{"n_mels": 64, "loss": "mse", "encoder_norm_position": "pre", "encoder_bias": "none", "encoder_width": 384, "encoder_positions": "learned", "init": "torch_default", "optimizer": "muon", "steps": 7600, "warmup_steps": 220, "weight_decay": 0.01}
Rows from block 2 of the encoder of a small masked spectrogram model, named by matrix and row number. Rows with one number belong to one neuron. Each number is 500 + 50 x the weight over its row's rms, rounded and kept within 0 to 999. All counts start at 0. Numbers have three digits each.
After each neuron's rows are labels from the 100 clips, of 14848, where the neuron reaches its largest size: "peak in band" is the frequency band that holds the peak; "top examples" is what is common among them. Only what is clearly more common there than usual is listed. The data: melodies that start on their tonic, played by one synthesised instrument.
# gate: MLP gate (encoder.blocks.2.mlp.gate.weight, 1024x384), inputs 256-383
# fc1: MLP up (encoder.blocks.2.mlp.fc1.weight, 1024x384), inputs 256-383
# fc2: MLP down (encoder.blocks.2.mlp.fc2.weight, 384x1024, transposed), outputs 256-383

gate.350:592491538505447486500505535508532463478438537428545484556492574530524472498492498462526452522460482446435520497588480476394478419578626564583426519487500502588425465457449518533398501518528523524538430519450512508490574431542422434488599470479483602554528464461531533531491437520477509553470531506487479416498424554440527420481606496487516407523475484487493528504471484484445494476456
fc1.350:649502508482457480506476467496569441483423477487500422499483586477466490534488486473494454513419450453502560514558485461469440459526557512580436539435489453550445420498434561544267562488555417502518472454480514494462543436515488477544642533539497560511519557464487546539451418494459519568465522548404504511496485484517515472505575510526507429480514534520522436492425487473507462489497
fc2.350:447399571498523436468498522486544546501511456426546552411489472469486552485520456523506515482487506446459560494520480472460549562456551448426522507456486594425406511457584515502600595443495597582438497522531572503457464545436570481473462534350499476514542432509518544430465597470587471511535438412487471486443544524587565516465457479418570496437449552449544543497535438524437522501475
peak in band: 1000 to 2000 Hz
top examples: the note F#; the note C#; the note E; tonic: F#

gate.521:374604538465538516509578520530497505497522451543485437559449505494516486432473493582497526455512629534490438427430579546493441401516623453550470501524397483514551509513506468514507448536506470509584460540442477555524507471457602495519499528568486549513516493553493563526521520544419435446539378507467485454511445526392620483540544453500460451491546414674476494511521504540482543530519
fc1.521:543598436534461447505467506515432569520652573513521577530422518530581519467521523510639494482524430489523441502433513557459489455482564574483510568431383557574503483448525510485484500454536539514568384504450459547516545495457494475543510534495480533493490443423508496555534528532485442514382430484507500486538527540418467443514440477558539494468527509598553524480555495554522499411549
fc2.521:438556558472453457563492544494443536404407499526460451489548494533557459409537583485446523539465506553567399534510545572500403401518434466566407438474462419462527544569432469433331460481454559519535450448517589472546494590487477507495467591505535511517474473478550531515540506528580449572499534542497479478480498452410511527504510545477530493564445449510482528492440468485438540483447
peak in band: 1000 to 2000 Hz
top examples: bell-like; the note D

gate.127:568582449548440499419394474519530491537541524478551551472487495494502596487524481528542477520474465558487546575478473502519570486609519497514583491425560448474440392534401555468491617557551498495541534491381392463546496516545538419429509554495489470477528531527509577458448460518457513461457489485467442495467464512533515535586473519515438458459559602485598467535556460584527421412510
fc1.127:531590396598534537542443512550417501445526548553486502456465486509544530469546527456507527437541437538426495473470422476533584533567513443522590466493532424467472424473601472483485564572485375513550449539427508410525487474460494489497552494456576450420564512592494616550441461426488465526445519472483477453432538553569507522497435449323456523506589455560458507564480500497507489409521
fc2.127:580567452517487442490507419575527466452481493564500557536498453463552414582486511456493531497556462574542530471407487485483438521514656492384568551572405559482522481457589526481473582494489528495463500490437491542502399564522469513509508543420588549450482451529530444510514601459551450460499510453505586534554495488543488445480558563461577494507507577591459491436508469441498526389531
peak in band: 1000 to 2000 Hz
top examples: flute-like

gate.362:548477496492421504435542444432605550520463475514497534495492450531627485488425433538477506548585476510503488513451483538434529563423497556489492483570491465472543509589540517475540519540508475426502445569537536465467463530591589430558471481498538472550549515549534523442442535424513568459535589494516476500535575417507406459458429559435490603563401515443524572513549477436536464547392
fc1.362:582501474575470482534554419441499547525419480480499493567441541426489554564530503490530584532595535523513428469440581462416476451433487427507510457640425502566488520454554465477488504524576492499518446451509433532558467499473545478560477525586387450424540498544511479473486492428510545407491561585532488536521494502438435550537379508508456502541455481494469521363515524505521482496477
fc2.362:460530507505478486532545500456465506492427462502515395492510488432520508505611497453491471439446460553509434571520548593541487552441533482529386428448445531419413482443489510481515462468458450449580440575491536531520483572539493493449591423540370510650479435516486436470447631595410448487467411465404410523509419521523554483518456402464486545488521463515459558539450527476453485510486
peak in band: 4000 to 8000 Hz
top examples: the note E; vibraphone-like; marimba-like

gate.178:497424503494536520458483446378525489538422479463505470486409433587543576537543514518537463503510600464561526492506511430577470461559463441433562507514576493520528505494436443375583517505559564531511509539597416466493496512522577476455605578612417483536409502524410497552527462519468563510555556590531442478604478472521528548441577472612522432467443481546534573542573476480432493500519
fc1.178:493475557524493527536461557525505473619457484556543457485491449552471492482495560583472465458515587398561533565532437504519460565448486477533541501487649538592511457538447547436415535514502510481583608537550522519457463492505535490465541532581436496510454516481500511393500604424480559562501469530510497443562501457581533446603432488549527384465428533506548558483557533447439423568530
fc2.178:569479480548472631566476484554511520451462465408397502472506557463586419538551487441579445397555385525518484470512562511569525499368484515563545505459463446456554494495533483485393409468474566444530458531430514468432626617456504581527517497389524446527501518430437563454445390609545445507479502565495513535495446566518466526482508509555496576539500480549430465415426464518522573423511
peak in band: 1000 to 2000 Hz
top examples: staccato

gate.263:545587435459499571584496546540531456374595471485455507548484482508514681525481496492517456507519546587493472477476473400401483543596541558496569556575487589515585540573441584591494514459407547458545529377512528517546599468566474503530563469526445495483548439433532542496449471507517520491579569486573461456505517555616508428497526569469512434501573434404493493524466435533512487514509
fc1.263:513460553472542513472555415422478533564480469444571570496513527456420483477512391523519489467495521401474448578491503531576507466566479471479538489466515441483495462463526448474475486537557479467438452465495406472541393573442443476514513531489568526513435590573412514584534506455588414483516454518446492522497483466479427601488553511477563481445531484557551567516453475492438445440540
fc2.263:453538432479506469485479561490409501465524408544534490576446560524532434587528506441501490551478436530448554518405443447459477527506482508374512564487575552529587421554444519453462464444566490582514468507497540439486503483573519467529519471579525499441483479560472502434534532503504530436500451528475513392592530480519482449416533446439458495540409493567637498475495471500495489498378
peak in band: 1000 to 2000 Hz
top examples: sine tone

gate.305:489433516464442587517497472487444427516527487393479454419557491569461466478425476465496496476553487462491499531479491475558548522435491541444514397481515519471491402488542470536454545539541509472619568507482593552509540544585526570482423519510575592523556411536458573379593439461527489524510451500575526454502522468485567457438512501480435477586493588524603551447583467535458501533501
fc1.305:468436501478437495497524440458458468522435603547517537564480551588515474534512577467471484483490542372516516564484513443467494552585409494432453480502542462524473576395475539596589546434485461468477446559505573455383457472489484433432515529542484452503481473593584540437583527471510488496500472488518572533568433447510547471500553403535480486452494392488535459497522566414541493560409
fc2.305:547533470489529521437477536584558571519564407541570473474523560427492495566499483386477605562510440575418536443590495526471483410500536540530450543491520506541582487584530535523523467472438544491472472500503388473482505513526471479561507459499548556446396436491463469544499518513439440477511501472439455501486503509437566433477500546517561533523630589456488476524453438487546530417531
peak in band: 4000 to 8000 Hz
top examples: staccato; vibraphone-like

gate.373:470458454493508466542513467437500433388493550458453448483443523542532484497485557517566492454521513489527431541540514524579460493549552569537490443510430449412455575513474448523566588526508572551494463497427490456503500426589475524493536478552487501481571491629421450570433590515451470411509475577485521410522443471516462482576495456624536452596512487516495443584590527549554547506475
fc1.373:566577520511529557506458534468464489461557411521496530434601401529565426540517424529467467542460481587524548426511507425642432577518447502467551530511541454530466562632529557473486528484483463451450468506507607515501505495461582538524561563580506556486438486472463392504425446442537443438429466376522532509521436445512456419477431505558470530519506481493557496481419453563537543534546
fc2.373:650468532544501506474466481592468541476450494461493449452450582603514493456603530544595477561438548525465471465552552419510534387504487483565512427456558510467498530479494506422475542458546502443512532467460449380491407517575462451498497506581497447523406559514519504573511540603525501408460437586501459527494499450568429533513448471371465448466515525553534502590503539575453516409491
peak in band: 4000 to 8000 Hz
top examples: square lead; clarinet-like

gate.297:533450629574495503508536568469400470555535461484501562497488508513498566431418516449495413422647589485508627552488526621586551547505486496475466444540452462471590496526467589491490451471478492507494625479552579551383517549575482460485557452582380474450521507612478539475493480456505546506536521537443474551552445470551565548462466491423454483491517413517459515569561487416471491489517
fc1.297:470514476436504511545550457559489506480564563492463477476480494471369488496411505535471561553482468449535431515510475489430494451448523499468496552473477536466455517470547439503563523497432501587517485525528480418525548504432438501546553432466520473596454542563490404438617559486423552537525483480541484400476489558546489416385576503545600484451489562503596447505527436488564463542528
fc2.297:453553430522444581504478514479545487502517381420449589395520503437587369486453430583537534494510497459606559476467587473554557509568511563450469565506453587569436489551468546529517486436562551476463506551461424372413492583525529509544470514522478530435484445533517531589485500515551491472550560533510557468571510439442460495497493450488438513536539480559440486545512471485507479489527
peak in band: 2000 to 4000 Hz
top examples: the note A; the note D

gate.396:395558534507499478455564530376572496507494494428506428507535546470449494452494571418450473608550484463480654554524495493464497521614520506470446527432400453424504446437488473489503495440500504422543499576468523584514562547437600451557570467425527554488493526446472560510539472487582558516592498458500603450503585522420591583520472537436533528520478498493549453479404442569472552538504
fc1.396:498531457506575491540509536562468551402519478547437500506462507496510517522485502463605532479642436449459474576513520546486526435561547550529501474592444500513551572539477355462504452444565417479515473488527527549501539465616425487526486518481553453435482453454493392515512472541537527550514574513367409444511584417558562456424559555479527418600609426475486483449445605425521501556440
fc2.396:536457536458535540493484528482483537508412476528566472482492486475579402504472551530516538387580572479532507476559472451559495525385601538407497431499507515543474502513593404493530469497465588455554390542492532413495439423496547474568500403486503456459587471513431511480534594563529548490473538550488482496381413403430467537589507516551497481517485556522566467545541524399476463529462
peak in band: 4000 to 8000 Hz
top examples: the note E

gate.728:518440477468486530537425628469429450490484569482491454522409446435504492505448438467545518419559511516464533540514493440528507530536518471522480414463449535476566454606532465501477526484528601469533464518441457406518483469516517511439515516565440491503493553468490500583484492519550499507463546477518531503550455579516517444454539501469482458478456445548534442394478411414563607586481
fc1.728:540446523584504505453464597469435484517393564462465477426423532417432475509520412422555455459497509542476544446437529441531434438536500528533546515490415475471539443531426477480479530480543558427536440496527510478528463446464487525476533552585517553482521498510522469531504451519548539503394581510528549515509549507456464525467554526518433449379505452521458422439524528483545587467486
fc2.728:406522579455482561470447385457514470474422484472483510485515498567569487419556577590535533566556514478496462481577483484565495496478438442486519565438539513419553524516599412465512488574553516507451433480500532500511496526478584450450450509529436441548489523500540477532545527556458608485520498430570467474508433509468528511476436486468520536500502505552505537487470473481478557403457
peak in band: 2000 to 4000 Hz
top examples: the note D

gate.119:508537552503444471492480516517512573578531473571517454453517424478570441448488482471433520488534491525549512391507532497486571501505505529551544486506556547415500494502418438599588463576491506403548483380541546455540595489529541500459482445431466403492434503490489522458446552458439534491547506514485528460522492560516521480524571537557484460487522448451479599420480467535511383527468
fc1.119:552452446448491408453531508555537492586439535461451496528461553517518483467471509558501515465536603458596439488507479444512477520494523525517524509469523487475495512564476506481526415450555484455495452487458465510550476504476501490490466534576522524454513496428570412564447527428433463501487492467454475518640568473532530421490485400562506494554464339475558560493467521476543494522505
fc2.119:530530525521542494564524518527433583457491472486459400476415501413509533563481458549529519507417562554560410462527483519482476437577467505604597477531472535522472541503464517456446435487509470445540528510462397539498492449532506524450506486480521564496465496582522506521507510573506484409417372482399541516437588505456556441519442447553475469513517610426481492482441479468420460533568
peak in band: 4000 to 8000 Hz
top examples: sine tone

gate.195:473564569555559430493458516452551561508523511437448500520479515573466538593546612538571486374530500481419556565544484511512394490530500393482465513465546511630610471460496495530491576547509476441451540533458409411510437470560446456553478500502475462522458498437467530474524500504465600580504607508337471504565527550501514540469485522479461527578530528496434499453520379413499542490476
fc1.195:413471484496491449490378493468459497397521472483498437496417434610537509470483545488569502543548419534448475575499487507523566498535545492519509483444465578536494458392485473476560523552501503515461549451526465551483501504483439414562602573611551479412564490539558525556462444504551559517424580442505465503543512433472509458470550521472567523519546514466551480438543447519507476474485
fc2.195:542459437516496556514479434391489542514344417499445491454566453507580560417559458535513553493573498464567490429564542565494550634489457495471517485524501503552551534428527502540405469390558570539580487481463537535485353444513564475432413512544445557526518544508570501446504465491422546456461510479527416492510490433478476445391488446485538526446461512505418456550512523487443427539547
peak in band: 1000 to 2000 Hz
top examples: square lead; tonic: E

gate.55:490414368478502416478555544549609520459509533456445474504482574556613544503495539469503546520489465478515531538472429538485544521481499494513561515485495453549424498516540519425612491408472561528551446479529551520502566550469465479475530526513480552482575516461483517422493598457417441516545503581435450556485492511526533523494491503511482448519492553470550510538526506445507539489621
fc1.55:504481613557546508579606504493538491445423502486403454471536496446539503464474535499485473532495432450464535424541517480615518519428518436494512564482470416478439549447662376456442546553414469583509457484456496520620441575508575375528506522544492529531408510436455523497640504495478430459384490453390527469480440508503484417590527562489526420499530543534533463462462476467484435601505
fc2.55:550478471447578387441501437487406545520500532510531652513519471484614521543493544502527536577493493453610510488528529558457616601551537547451505431504514404499451572553507445549544578475468451451452468436495540425401581539516414506450445597548462429462468557537523427579525530466522408512564488597553522412492441550545489438519515462535481463456538434425566551566443498512495521592466
peak in band: 1000 to 2000 Hz
top examples: sine tone